Weights of a small image VQ-VAE.
Model: 19.8M parameters, encoder arch convnext, decoder widths [64, 128, 256, 256].
Training: adamw at rate 0.0012, 12400 steps, batches of 128.
Data: trained on histories of elementary cellular automata, time running down, 147500 training examples, 10.8 epochs.
Rows from block 7 of the encoder of a small image VQ-VAE, named by matrix and row number. Rows with one number within an expert belong to one neuron, the router's apart. Each number is 50 + 10 x the weight over its row's rms, rounded and kept within 0 to 99. All counts start at 0.
Before each expert's rows are labels from the 100 images, of 14976, where the router gives the expert most weight on average: "top examples" is what is common among them; "peak at" is the part of the image that holds the peak. Only what is clearly more common there than usual is listed. The data: histories of elementary cellular automata, time running down. In brackets: how many of the 100.
# router: router (encoder.blocks.7.mlp.router.weight, 32x256), inputs 86-171
# up: expert up (encoder.blocks.7.mlp.up, 32x256x256), inputs 86-171
# down: expert down (encoder.blocks.7.mlp.down, 32x256x256, transposed), outputs 86-171

# expert 20
top examples: 111 turns on (100); 100 turns on (78)
peak at: bottom right (60); bottom centre (27)
router.20:30 62 35 35 66 50 54 44 53 40 38 42 43 57 57 47 48 67 53 42 58 53 43 57 42 62 42 51 66 35 46 34 54 41 34 53 58 47 39 48 38 45 45 46 54 36 66 52 44 42 35 49 60 39 58 34 51 55 45 62 44 46 64 55 54 53 59 52 42 52 48 42 56 34 68 50 54 54 56 46 45 56 67 61 57 47
up.0:48 44 35 56 37 61 53 44 51 53 45 44 47 47 55 50 51 57 55 31 28 58 48 67 70 59 62 72 56 42 43 49 44 37 51 49 58 45 48 37 59 41 42 53 57 46 47 39 53 55 45 71 51 45 66 40 51 42 38 45 50 55 49 40 55 58 56 61 44 58 60 64 60 50 62 34 48 58 46 58 26 56 60 55 61 55
down.0:44 49 48 63 37 53 44 53 52 49 46 58 39 58 44 27 51 67 43 26 44 55 47 48 32 50 34 41 56 43 45 45 53 36 50 40 37 58 58 50 54 50 44 50 36 49 49 59 55 35 44 51 54 58 48 46 56 61 65 41 34 42 48 35 68 53 53 58 55 66 59 45 34 55 49 50 56 52 40 46 61 58 64 64 53 59
up.1:51 50 47 67 47 42 53 50 49 40 55 49 60 39 50 45 35 43 46 56 43 45 68 55 53 53 66 49 44 66 49 62 41 62 48 66 63 60 46 34 50 54 62 59 60 27 51 36 53 53 45 46 46 43 38 54 38 49 35 48 46 48 34 50 55 55 41 40 43 55 51 47 40 57 25 49 54 51 56 31 49 44 63 54 54 49
down.1:54 57 52 44 46 61 66 55 54 52 44 66 42 61 65 50 79 38 60 62 61 44 36 45 50 45 54 64 39 41 59 55 65 46 62 59 57 55 50 59 42 43 68 39 43 38 49 64 36 59 57 44 44 52 50 52 54 66 52 57 50 45 44 59 55 47 53 54 48 44 48 48 61 58 45 49 32 57 61 61 35 33 38 61 56 49
up.2:40 59 33 41 25 50 64 50 47 56 48 55 48 47 40 45 40 51 40 42 57 65 47 59 42 44 56 69 49 48 47 50 49 52 52 47 41 36 43 58 49 58 56 67 52 78 42 50 50 67 55 76 47 42 51 43 52 37 44 67 50 38 43 61 41 49 51 48 57 45 44 53 45 41 50 48 63 60 26 48 35 58 44 68 51 47
down.2:55 54 51 66 46 41 31 36 57 50 43 53 53 55 39 43 38 51 43 39 40 51 50 64 47 40 41 46 62 55 47 60 52 36 48 51 40 32 48 29 52 57 39 65 42 44 44 65 61 37 46 50 45 44 63 49 47 41 53 48 51 47 51 46 46 39 58 49 70 50 62 58 54 45 57 37 58 44 45 47 56 55 65 44 61 44
up.3:52 55 63 36 61 67 30 45 49 60 58 34 46 49 40 57 59 44 46 51 57 48 47 59 60 53 31 60 37 45 38 51 62 52 36 55 45 46 46 53 59 41 71 37 50 58 31 41 70 57 46 57 37 33 41 75 40 56 53 42 59 43 47 61 63 45 58 45 48 49 67 56 59 48 47 64 36 50 58 29 64 57 47 60 25 48
down.3:37 49 55 61 43 52 57 28 52 61 58 35 44 47 57 55 37 63 49 45 57 53 56 60 59 43 54 51 44 60 48 52 38 22 57 45 40 54 49 41 52 45 38 46 65 45 60 67 61 45 52 37 19 38 55 50 38 34 70 36 48 36 57 58 50 40 66 47 70 60 55 57 56 49 54 42 39 32 48 50 45 45 43 48 60 34
up.4:49 53 59 59 58 56 58 43 61 46 46 42 48 32 49 46 52 52 51 39 46 41 45 63 54 47 37 31 52 49 43 45 45 55 54 35 50 32 65 57 29 58 35 53 57 30 57 44 55 48 56 29 59 61 51 48 57 52 51 61 59 57 70 55 50 65 56 46 33 38 51 50 54 43 52 55 43 44 56 53 63 54 46 36 57 48
down.4:43 51 51 48 60 62 36 67 61 45 50 71 42 40 46 43 38 57 52 59 33 38 40 49 40 46 53 53 56 31 37 66 52 69 43 55 52 39 54 47 54 52 41 59 67 29 43 54 50 46 61 63 50 49 49 47 57 54 55 49 53 51 55 43 56 49 34 54 42 34 59 49 46 55 52 45 65 39 59 43 43 48 45 44 49 40
up.5:55 46 62 39 58 71 28 58 48 64 60 68 56 47 40 51 50 49 38 52 26 60 56 57 62 45 64 31 41 49 49 45 56 41 45 50 32 26 43 65 68 51 33 42 58 52 36 46 54 54 45 59 44 46 55 63 48 37 55 65 57 48 41 57 60 63 57 41 38 45 44 55 60 63 43 57 56 53 44 48 58 64 67 51 29 53
down.5:37 33 54 59 71 56 72 49 52 56 57 44 55 34 52 47 28 57 55 33 42 59 48 71 56 59 57 49 43 47 33 44 36 39 40 46 31 54 49 43 67 54 53 53 49 37 60 50 64 49 59 36 27 51 53 50 57 41 59 54 53 51 47 42 53 50 38 57 52 37 51 47 65 31 31 35 45 39 42 58 53 50 43 53 53 37
up.6:60 42 51 59 48 57 47 51 58 51 73 46 67 52 51 51 46 36 46 60 42 42 59 55 57 41 47 50 30 55 61 67 53 61 50 41 36 49 56 52 53 58 49 52 39 58 39 57 45 51 41 73 40 45 38 64 53 40 63 45 42 60 41 61 46 51 32 35 62 52 40 39 51 41 32 55 59 53 40 41 58 36 51 51 32 61
down.6:59 39 47 59 45 63 48 33 42 33 60 59 46 47 50 71 43 34 58 43 23 38 51 57 48 44 55 53 49 51 43 40 43 49 55 34 46 34 67 35 44 58 57 53 34 42 38 50 35 46 48 40 50 51 54 51 43 39 56 40 45 51 56 34 53 65 46 51 51 51 54 63 58 35 54 40 41 53 57 61 58 47 43 46 54 32
up.7:43 35 61 55 63 50 44 59 45 44 48 36 52 32 53 48 51 43 54 63 61 60 55 29 54 59 50 37 54 53 64 51 46 40 50 59 69 80 41 36 41 57 37 42 45 46 53 41 40 35 52 40 55 36 56 57 50 51 60 35 32 48 45 53 64 62 55 41 36 39 61 43 45 57 47 61 25 48 61 54 48 47 69 72 38 42
down.7:47 35 44 45 42 39 48 56 41 44 44 44 39 56 46 55 80 63 51 55 43 58 47 61 48 55 42 49 43 40 55 48 53 48 41 44 54 36 45 53 34 37 61 34 63 50 42 47 45 50 52 42 66 60 34 54 44 63 56 55 47 47 53 42 52 38 51 46 21 36 44 45 36 48 35 61 61 50 55 48 54 49 48 38 44 53
up.8:69 45 49 46 53 53 66 51 53 60 49 55 48 59 46 53 55 51 60 44 51 37 59 59 46 33 44 39 41 55 46 53 51 41 58 31 64 57 47 50 31 62 50 42 59 45 32 30 54 59 47 69 36 62 48 47 48 30 46 59 63 65 29 53 39 64 51 48 46 61 37 46 56 57 53 37 41 41 40 39 32 43 51 54 49 54
down.8:28 48 57 52 45 59 40 39 66 45 63 63 52 50 38 36 40 58 49 42 58 34 39 62 42 58 32 44 59 45 58 57 58 54 58 45 39 58 48 41 53 57 29 61 59 43 54 61 53 58 54 52 42 45 53 59 54 31 67 28 47 55 44 47 67 50 54 52 43 56 58 37 52 44 44 40 51 33 41 52 35 42 63 49 52 28

# expert 13
top examples: 011 turns on (96); 110 turns on (95); 111 turns on (92); 101 turns on (86)
peak at: middle right (100)
router.13:73 56 58 51 40 71 62 41 43 45 38 45 45 57 41 33 58 39 42 71 51 59 63 44 51 36 36 46 64 46 35 25 44 66 47 51 47 52 56 51 39 43 38 57 64 47 60 33 43 40 56 46 56 42 51 51 58 39 50 35 50 62 49 31 37 51 36 57 54 45 55 44 41 55 55 49 43 25 41 66 32 54 46 31 40 33
up.0:48 44 55 60 58 58 52 51 45 48 51 61 43 42 58 52 37 44 51 63 31 51 48 57 51 47 42 68 59 56 50 72 38 53 60 32 74 49 55 73 34 62 50 51 47 66 52 54 59 45 64 59 50 60 53 45 53 69 32 50 45 31 45 45 52 41 39 51 46 49 61 64 40 64 49 56 41 41 39 49 37 60 48 58 52 45
down.0:42 73 42 57 50 45 62 36 59 53 56 50 57 45 49 54 48 53 61 50 30 62 45 40 61 44 55 57 39 51 52 47 41 34 48 50 48 55 48 47 54 38 43 66 49 48 56 55 52 31 46 26 42 50 52 63 40 48 47 55 40 49 40 43 50 45 58 44 61 45 80 43 58 60 54 30 50 48 26 30 52 49 48 35 55 53
up.1:50 56 54 58 54 47 50 59 38 41 56 64 58 44 53 55 69 52 39 45 81 43 70 50 61 50 54 45 48 63 44 52 46 46 59 42 37 44 49 58 41 45 49 62 46 40 42 32 54 44 64 60 70 67 47 51 49 58 58 38 40 59 33 47 48 46 50 44 63 60 59 38 40 61 38 50 36 45 58 51 49 47 50 50 40 51
down.1:39 55 55 37 57 45 50 36 60 48 61 52 58 58 51 57 30 58 50 56 59 36 37 47 64 61 35 45 65 46 65 47 40 40 58 52 47 45 47 50 37 73 38 42 42 38 48 44 44 56 73 36 42 54 41 46 53 53 51 40 67 46 56 50 61 74 38 62 45 52 42 82 42 51 43 44 41 41 54 52 54 39 33 47 55 48
up.2:54 54 54 49 49 45 48 54 64 49 53 45 30 39 53 61 34 39 40 31 35 38 37 57 51 49 44 54 64 40 54 48 51 28 70 51 58 43 53 57 55 59 31 44 51 67 57 52 66 37 59 61 53 46 42 46 63 42 51 42 50 46 54 56 45 44 59 42 67 50 45 44 60 61 53 52 60 47 51 44 57 61 54 53 56 45
down.2:35 43 56 62 50 41 58 52 37 55 54 45 51 44 52 42 57 65 62 59 40 60 62 44 42 48 54 66 49 53 52 46 53 60 46 37 58 40 54 46 23 46 47 46 38 54 52 46 41 29 61 50 51 58 45 54 50 51 50 66 43 38 51 29 34 72 29 46 71 55 63 51 50 43 30 51 44 49 45 48 52 48 52 52 39 52
up.3:52 50 40 74 52 45 41 64 46 41 54 40 42 61 43 35 41 44 49 43 80 53 59 65 44 47 47 36 25 53 53 47 45 50 50 47 26 35 48 52 51 50 43 54 60 53 31 36 45 44 43 51 54 46 53 43 67 53 40 44 39 53 54 61 57 59 53 50 58 59 50 54 57 59 46 52 64 58 34 51 60 44 56 46 54 58
down.3:47 47 48 48 40 42 47 52 36 48 48 66 71 42 45 50 48 59 51 51 51 66 55 61 33 42 66 64 42 44 39 54 42 54 56 62 48 52 54 50 45 43 52 44 51 48 46 29 35 43 59 59 51 64 44 46 55 48 60 87 57 43 56 41 45 56 32 64 39 32 35 60 38 43 44 64 63 46 64 41 68 59 53 57 47 54
up.4:50 33 48 54 55 43 53 44 49 49 54 63 51 44 49 51 56 36 67 50 59 59 48 44 41 54 55 71 61 52 50 69 46 54 75 58 44 64 32 53 51 49 43 60 32 31 58 40 50 42 55 39 59 49 40 54 42 49 33 39 44 48 40 56 37 47 34 53 66 50 59 35 34 62 43 63 35 50 53 50 54 43 69 60 44 39
down.4:42 59 50 46 65 48 60 57 59 40 74 46 50 54 48 38 50 63 53 48 50 39 46 49 40 58 37 41 33 43 58 38 55 61 57 37 41 53 58 55 39 71 43 38 58 48 64 70 45 53 69 58 50 50 43 48 61 49 68 34 67 44 50 36 44 57 36 57 54 50 57 68 43 50 49 50 32 47 61 38 50 36 54 70 54 52
up.5:50 51 55 57 45 42 46 59 59 48 55 60 57 60 40 48 54 56 63 73 39 35 77 29 59 53 49 52 52 74 48 50 38 57 39 54 64 62 41 43 57 57 49 39 31 62 45 69 46 36 36 55 53 51 42 41 65 53 56 50 45 48 50 39 46 39 38 54 55 43 46 46 32 60 50 53 43 46 53 45 41 50 49 36 24 41
down.5:57 71 47 64 61 39 51 55 33 55 54 40 56 61 44 45 54 47 49 40 35 37 53 61 62 63 47 67 61 54 44 49 72 55 51 44 36 68 52 32 55 58 54 52 40 54 55 61 62 37 54 43 49 37 71 49 61 46 41 54 52 65 41 58 29 47 64 51 57 37 56 41 63 34 55 25 57 55 48 38 33 58 43 64 54 56
up.6:50 64 44 49 55 52 53 65 52 43 59 46 45 51 35 53 50 56 64 62 45 69 66 49 39 59 63 48 35 52 54 45 47 60 53 47 54 62 55 50 37 40 42 56 62 51 47 36 65 38 29 56 35 54 46 42 51 67 70 44 66 51 38 51 46 63 60 52 41 68 57 57 37 46 45 59 35 41 55 45 46 42 63 51 46 38
down.6:33 58 54 67 46 59 57 51 49 56 66 54 44 34 55 41 42 55 60 50 39 55 45 49 48 59 39 62 51 52 37 47 50 41 58 51 46 62 48 54 52 50 57 55 36 28 69 59 53 39 51 47 59 47 59 43 36 64 42 48 50 46 46 57 69 47 44 42 60 35 58 29 54 49 54 25 59 47 34 48 36 49 43 48 41 47
up.7:53 42 56 51 58 62 49 48 42 44 45 51 63 42 53 45 53 55 51 68 57 39 61 65 53 44 42 28 66 39 37 53 45 63 56 55 60 45 41 53 58 23 48 66 51 44 57 39 51 52 50 56 73 47 59 61 48 43 45 35 51 52 42 61 43 58 42 48 33 47 56 49 50 46 47 42 26 53 38 52 56 37 41 44 56 47
down.7:40 40 66 33 58 44 52 32 44 57 58 35 52 36 61 64 43 53 57 58 53 38 37 46 61 55 52 50 62 46 59 59 36 42 48 43 58 49 44 54 32 55 51 48 50 65 51 46 37 56 74 38 40 49 37 53 36 57 40 49 67 42 49 58 40 69 50 48 43 53 40 53 54 53 42 41 37 48 44 61 41 44 37 40 37 64
up.8:30 42 39 44 52 49 40 70 77 63 54 53 51 52 41 62 42 53 50 40 42 41 38 51 61 56 56 53 48 62 59 66 38 45 54 45 63 41 50 51 43 52 61 61 40 48 47 47 36 49 48 64 58 61 58 47 39 54 50 60 54 48 52 57 62 42 51 45 40 52 55 45 64 61 42 48 76 70 36 17 56 32 51 56 41 53
down.8:42 36 51 50 60 40 62 41 68 44 46 47 70 59 62 51 41 55 55 60 50 48 38 54 45 46 33 53 33 61 51 22 43 32 42 59 61 59 51 59 48 43 45 57 39 34 42 40 36 33 61 40 50 56 47 57 45 43 51 62 52 32 43 46 43 51 55 58 42 70 74 61 63 44 40 41 43 54 56 61 50 47 53 56 49 47

# expert 19
top examples: 010 turns on (81); 000 turns on (80)
peak at: top left (48); top centre (37)
router.19:33 61 29 46 41 46 63 52 63 56 64 42 40 48 51 48 48 61 45 61 67 41 57 37 45 35 44 42 53 48 62 36 46 48 63 41 59 46 52 48 54 52 46 43 49 65 76 47 37 58 62 61 48 51 38 42 54 45 52 68 50 50 60 38 36 53 40 62 58 50 69 48 48 37 45 38 48 69 58 35 57 65 45 62 45 61
up.0:55 39 50 40 48 51 58 61 48 52 51 49 37 32 55 66 30 55 45 59 60 55 52 58 54 54 44 56 59 58 44 42 24 49 46 24 51 69 54 49 56 51 35 48 51 44 59 64 42 52 33 56 55 43 50 57 31 54 55 50 36 36 44 53 65 46 56 37 50 55 48 45 65 39 53 51 43 51 47 51 44 66 59 52 67 46
down.0:60 38 45 39 55 19 45 34 43 46 53 49 57 50 45 59 32 50 49 61 57 48 43 44 74 61 43 42 72 42 64 57 38 33 45 36 77 35 50 57 57 41 62 38 50 66 44 42 37 62 62 54 42 53 37 57 36 51 40 59 55 53 52 54 45 57 42 55 39 40 31 58 53 41 52 57 56 62 46 51 51 44 52 36 39 59
up.1:57 59 57 61 45 50 51 60 54 49 47 49 74 47 49 48 53 39 56 45 34 46 46 38 42 59 51 50 53 49 34 48 55 67 56 53 67 43 44 74 52 43 65 57 49 52 35 47 38 10 48 45 52 49 50 53 42 38 46 46 51 59 28 50 42 62 50 59 55 49 71 67 46 50 53 47 65 45 42 41 54 40 76 57 67 56
down.1:40 52 53 57 42 69 49 70 37 41 61 73 29 61 51 40 67 51 44 40 45 54 51 39 54 63 54 69 48 48 42 37 47 61 62 49 44 51 47 49 56 42 66 67 58 46 57 55 46 32 40 30 44 45 62 46 62 48 49 53 41 52 55 44 45 54 28 48 51 45 53 37 46 56 55 35 37 42 44 47 42 57 47 76 43 47
up.2:70 65 51 47 59 67 51 64 58 53 50 45 53 48 45 47 53 53 41 38 47 48 65 66 57 52 57 47 31 49 42 61 68 56 34 54 64 65 54 64 58 43 62 43 51 44 50 53 41 42 44 60 62 66 45 55 38 51 47 47 66 59 65 39 58 43 49 36 30 55 45 57 40 64 38 45 59 51 44 31 42 60 44 66 60 42
down.2:47 77 38 59 57 75 53 72 46 43 51 58 51 60 40 35 45 58 41 31 34 43 54 62 50 48 50 44 52 46 53 55 48 74 43 43 42 58 57 51 69 57 46 44 44 44 47 65 60 55 53 70 59 48 58 43 67 49 41 23 50 53 44 33 60 56 37 53 48 48 44 42 37 49 58 59 48 47 51 50 46 40 57 40 49 49
up.3:40 50 49 42 51 49 58 48 53 50 50 51 45 37 54 49 67 42 51 32 54 42 47 47 62 48 54 40 45 47 53 49 69 28 41 77 63 60 44 66 49 52 54 57 51 58 53 55 49 58 51 47 56 50 52 62 46 37 37 31 39 48 55 62 26 38 51 61 51 57 47 73 64 44 57 51 38 54 49 43 52 51 40 47 54 53
down.3:51 46 37 49 33 56 52 51 53 45 47 67 55 50 37 44 49 52 57 46 40 49 52 32 35 30 51 53 50 43 50 46 64 65 50 30 52 33 38 48 66 42 49 55 40 50 45 59 45 25 45 63 73 56 55 43 56 34 45 44 61 38 49 38 53 45 47 46 49 47 55 29 45 39 49 48 58 58 45 30 59 51 76 54 53 47
up.4:39 63 48 50 48 57 36 42 43 50 58 55 37 57 59 67 45 36 49 48 41 42 53 43 50 47 52 60 42 52 55 56 64 59 60 40 46 49 72 25 53 65 34 44 55 66 45 54 57 62 56 37 53 57 50 44 54 56 45 35 58 48 40 50 57 48 43 63 68 78 57 61 46 35 45 43 48 58 54 54 47 54 56 58 60 48
down.4:60 48 32 41 55 32 38 41 41 55 63 36 50 47 40 59 50 48 70 39 63 66 56 51 60 56 34 54 73 68 58 55 43 29 37 66 65 46 44 51 34 43 56 46 40 58 54 47 43 37 44 40 38 44 44 44 44 53 42 55 56 49 47 46 46 48 52 52 65 58 54 52 46 52 59 36 41 56 55 58 74 49 47 42 60 50
up.5:40 52 48 50 39 62 55 37 45 48 49 60 58 61 61 48 53 57 59 52 55 25 58 51 51 52 57 48 50 52 50 40 57 52 53 53 50 36 73 35 53 49 58 58 61 55 48 58 52 62 47 48 53 62 51 45 73 61 59 65 64 66 26 53 46 70 57 53 52 67 36 52 42 38 43 39 60 55 49 50 46 44 49 63 53 46
down.5:47 51 51 48 33 37 58 50 27 61 70 46 41 32 51 40 46 50 64 26 42 73 60 34 54 60 37 67 52 62 42 35 48 27 49 52 61 56 43 39 49 39 38 62 48 42 60 53 46 40 29 46 41 37 55 42 56 39 54 63 35 43 49 52 53 51 47 55 61 56 40 48 36 50 54 36 51 48 49 59 58 42 68 62 62 46
up.6:48 55 50 51 27 44 59 44 54 52 48 39 61 72 59 53 50 53 70 63 37 53 53 15 50 45 37 48 29 47 54 48 56 56 57 36 49 51 55 35 61 48 46 40 37 58 43 46 68 43 57 46 56 50 57 41 46 49 54 44 61 57 22 41 56 54 47 60 64 53 61 32 41 38 54 51 63 53 46 48 47 39 51 70 55 56
down.6:52 44 39 45 48 42 37 43 38 50 47 44 38 49 52 68 43 43 48 49 72 54 50 48 62 66 50 69 67 57 60 58 28 39 59 79 62 36 43 54 51 37 68 62 58 42 42 35 43 38 40 35 34 46 53 39 35 60 41 72 39 58 59 62 41 54 60 50 56 39 48 44 49 50 60 39 58 65 47 51 57 70 38 53 52 50
up.7:54 52 46 35 24 42 48 51 48 60 50 58 59 62 46 56 47 59 47 55 56 45 47 29 45 57 56 61 42 30 48 44 34 46 66 33 33 50 63 27 41 38 49 39 46 29 54 65 47 47 50 35 52 64 71 57 66 85 47 53 46 55 29 38 48 47 67 49 53 59 48 33 47 44 58 62 70 50 45 35 44 28 55 65 66 58
down.7:55 36 45 40 68 39 63 55 37 52 61 54 56 40 57 53 42 55 41 64 69 58 33 63 56 66 41 46 60 45 52 65 52 53 59 55 68 65 47 60 66 55 62 59 58 61 59 39 38 60 72 56 61 55 48 40 57 52 65 61 57 56 65 58 43 58 45 46 42 36 31 54 53 66 49 52 45 64 54 70 52 27 41 45 52 54
up.8:48 48 58 58 57 42 32 58 39 44 50 52 54 63 40 59 41 48 57 57 60 44 54 53 43 68 51 58 41 48 47 49 35 70 57 44 47 43 54 46 36 58 59 41 58 38 45 49 47 48 52 39 47 48 57 54 48 64 58 59 41 58 29 65 56 47 62 54 73 48 45 36 48 56 54 45 64 42 53 31 45 23 56 60 55 53
down.8:53 54 61 37 59 58 50 46 52 47 51 60 37 38 46 53 54 54 52 56 53 64 52 57 46 55 47 68 42 49 45 49 48 50 68 53 45 67 46 55 64 44 71 54 63 51 59 54 47 51 54 54 37 45 63 37 50 50 77 44 56 56 52 41 46 60 42 60 56 48 49 46 32 58 52 44 33 48 61 53 45 49 36 56 46 51

# expert 31
top examples: 000 turns on (99); sparse start (80); 010 turns on (77)
peak at: bottom right (63)
router.31:61 50 69 49 52 57 56 67 56 44 55 51 35 53 55 51 41 51 58 57 65 36 43 50 49 47 50 47 46 59 40 50 55 55 45 45 67 59 50 65 46 59 51 50 38 79 51 43 53 49 29 50 50 45 43 59 36 59 65 35 36 49 39 70 47 55 61 41 55 55 39 59 60 53 45 52 39 34 45 48 48 45 45 41 48 67
up.0:61 31 53 38 43 33 55 51 64 62 48 45 51 46 58 32 48 46 57 55 52 53 49 48 57 36 36 49 55 53 45 48 43 36 37 60 40 52 40 42 58 44 52 38 41 49 46 48 39 44 48 43 73 57 52 53 76 40 54 50 46 52 68 60 27 59 51 40 55 40 29 64 62 40 50 40 60 54 22 54 67 35 54 39 59 57
down.0:50 51 34 66 62 45 41 46 50 38 56 57 46 51 25 48 61 60 36 54 29 38 48 37 42 56 32 43 53 33 57 36 54 55 61 45 54 68 54 63 38 51 42 37 59 57 43 48 60 57 44 72 55 57 54 48 51 49 57 46 32 52 53 40 55 32 50 44 62 50 45 36 52 57 58 52 64 55 56 50 63 43 64 54 49 43
up.1:45 33 52 44 46 45 54 54 44 47 52 70 59 71 62 56 40 52 50 47 37 56 84 51 51 60 42 64 66 39 34 45 56 67 43 56 49 53 40 49 38 46 61 34 48 50 64 36 41 52 51 47 26 45 66 45 40 59 68 58 70 57 37 39 75 53 38 51 39 62 33 50 48 28 55 35 50 51 38 49 57 67 71 50 34 48
down.1:46 29 46 54 55 45 57 61 54 46 56 71 46 47 43 50 67 57 46 60 37 44 47 46 44 59 49 42 53 30 44 59 66 86 57 39 42 48 53 53 37 62 65 49 46 33 55 50 43 42 52 67 71 68 42 56 59 41 63 47 51 37 48 36 32 39 39 56 34 45 51 51 52 44 39 71 46 45 41 49 49 45 55 69 31 60
up.2:57 24 61 49 50 57 61 47 48 48 56 48 62 51 49 31 47 53 41 47 56 40 39 54 30 36 66 48 55 53 39 38 59 45 43 38 68 49 63 47 35 60 60 54 46 48 48 66 45 62 58 72 57 51 50 60 55 56 45 51 50 72 37 54 73 55 55 57 30 57 35 56 39 39 34 42 50 45 75 53 52 41 54 45 40 54
down.2:49 69 43 45 59 44 39 44 57 45 49 49 42 50 40 57 45 52 37 48 44 36 53 46 48 54 45 37 54 46 62 47 43 40 46 40 43 42 53 57 27 62 47 48 56 54 55 54 49 44 50 41 40 45 53 43 49 46 63 31 52 55 40 46 52 45 57 58 77 56 61 46 36 58 61 58 49 48 34 45 54 55 57 57 37 44
up.3:49 72 56 61 26 56 59 57 56 78 49 43 56 70 55 44 45 66 62 44 53 44 45 56 50 48 45 30 56 48 45 48 60 49 33 58 46 53 47 60 41 60 40 68 39 51 49 54 44 48 49 64 53 42 51 50 41 44 57 50 56 37 36 65 47 53 56 37 50 57 57 56 58 57 63 46 70 40 57 56 61 47 55 61 55 47
down.3:48 39 56 56 77 31 52 41 52 63 52 28 43 50 66 55 48 55 43 64 52 49 33 48 57 67 61 62 56 47 53 59 31 59 42 61 51 55 52 41 47 58 60 47 42 62 63 38 45 65 56 35 53 55 33 54 45 53 44 57 39 48 62 55 28 44 50 53 49 48 56 58 57 60 38 59 56 40 34 50 48 52 40 58 60 57
up.4:47 52 41 41 55 46 55 57 48 61 60 38 50 45 40 42 25 47 42 44 56 60 61 33 23 40 55 60 29 46 68 40 48 61 50 55 38 56 65 57 46 49 21 61 56 46 53 50 43 35 49 70 43 45 39 55 62 58 35 48 50 62 41 49 58 41 61 40 65 45 50 69 42 42 46 46 58 64 52 53 48 46 62 42 50 42
down.4:56 50 46 61 47 66 42 57 43 49 46 61 31 66 44 49 51 56 33 74 67 40 52 53 45 52 64 48 57 41 43 50 59 61 48 67 41 45 42 53 66 51 44 39 43 53 45 62 54 63 39 71 67 50 60 26 57 43 36 31 41 63 64 47 47 41 57 54 58 72 41 70 44 50 44 58 60 61 64 47 53 48 44 48 41 45
up.5:61 41 52 56 63 45 60 50 47 43 37 48 56 42 35 30 44 53 70 73 53 39 47 44 50 32 64 56 43 44 55 48 56 44 56 33 51 51 61 55 54 39 63 41 54 48 51 66 67 39 43 53 31 49 69 43 41 47 35 44 46 51 66 38 45 45 53 48 52 34 47 43 61 72 56 41 57 44 40 57 46 49 68 51 56 45
down.5:54 36 47 30 39 68 50 41 57 44 55 56 44 55 53 61 66 60 54 48 54 38 48 23 35 52 42 31 57 48 51 63 55 41 49 65 33 50 42 49 35 43 53 42 61 36 51 46 60 51 49 53 54 57 33 60 52 50 47 54 64 45 67 55 67 58 72 43 36 46 43 51 44 54 51 60 48 52 56 50 48 50 59 19 45 51
up.6:47 43 50 42 53 52 58 52 43 57 57 34 40 47 51 56 50 40 48 47 48 45 56 45 40 61 47 45 59 54 48 52 48 66 34 57 58 49 47 34 53 57 44 62 56 50 49 47 47 50 59 56 53 52 55 66 52 54 38 53 60 41 55 50 61 53 43 47 64 33 40 67 47 42 37 21 61 54 35 56 48 43 51 35 55 44
down.6:60 38 45 55 40 59 37 54 58 45 44 49 51 59 47 54 61 49 44 51 61 58 39 67 56 30 55 53 41 52 52 62 33 55 45 67 52 58 54 58 67 41 48 44 57 48 40 50 48 61 66 43 38 57 52 62 62 61 46 54 49 47 51 44 41 44 46 77 39 46 49 54 48 65 46 61 59 57 43 56 57 44 33 64 63 57
up.7:49 72 51 62 41 52 57 66 51 54 49 55 64 53 53 45 58 50 37 58 73 55 45 55 75 50 65 55 45 54 63 55 58 38 59 37 55 59 50 71 48 42 72 56 52 58 52 56 46 63 49 40 54 51 52 52 49 55 43 37 56 47 50 51 46 27 61 48 63 57 46 39 54 59 65 64 35 52 47 55 40 46 45 57 32 64
down.7:45 53 47 36 71 61 48 45 64 46 39 28 44 45 44 64 36 58 40 40 61 47 40 58 58 49 61 35 61 52 49 42 38 36 26 32 55 54 52 41 65 63 51 50 54 52 53 58 59 76 55 37 39 53 42 41 41 62 51 29 67 54 62 44 57 55 46 56 41 52 42 59 47 40 47 49 33 47 56 52 56 55 32 53 58 57
up.8:61 39 53 73 28 57 53 46 49 61 63 47 39 52 44 51 63 46 48 44 49 44 54 50 52 53 65 29 48 53 47 48 43 40 52 58 55 55 49 56 37 72 44 60 44 44 41 61 62 37 59 50 43 50 52 50 34 48 48 67 46 34 39 54 67 49 67 43 50 31 38 57 53 33 53 36 57 41 45 51 42 51 52 51 50 53
down.8:53 33 36 44 39 52 51 52 46 44 61 39 47 53 42 61 67 54 59 50 40 81 41 32 53 48 66 59 32 57 55 47 39 48 43 60 58 58 60 55 32 35 54 42 60 48 62 29 50 40 46 40 37 49 41 60 49 53 37 70 34 42 59 49 39 38 48 60 42 40 49 39 54 61 57 58 52 50 41 51 62 54 44 50 43 64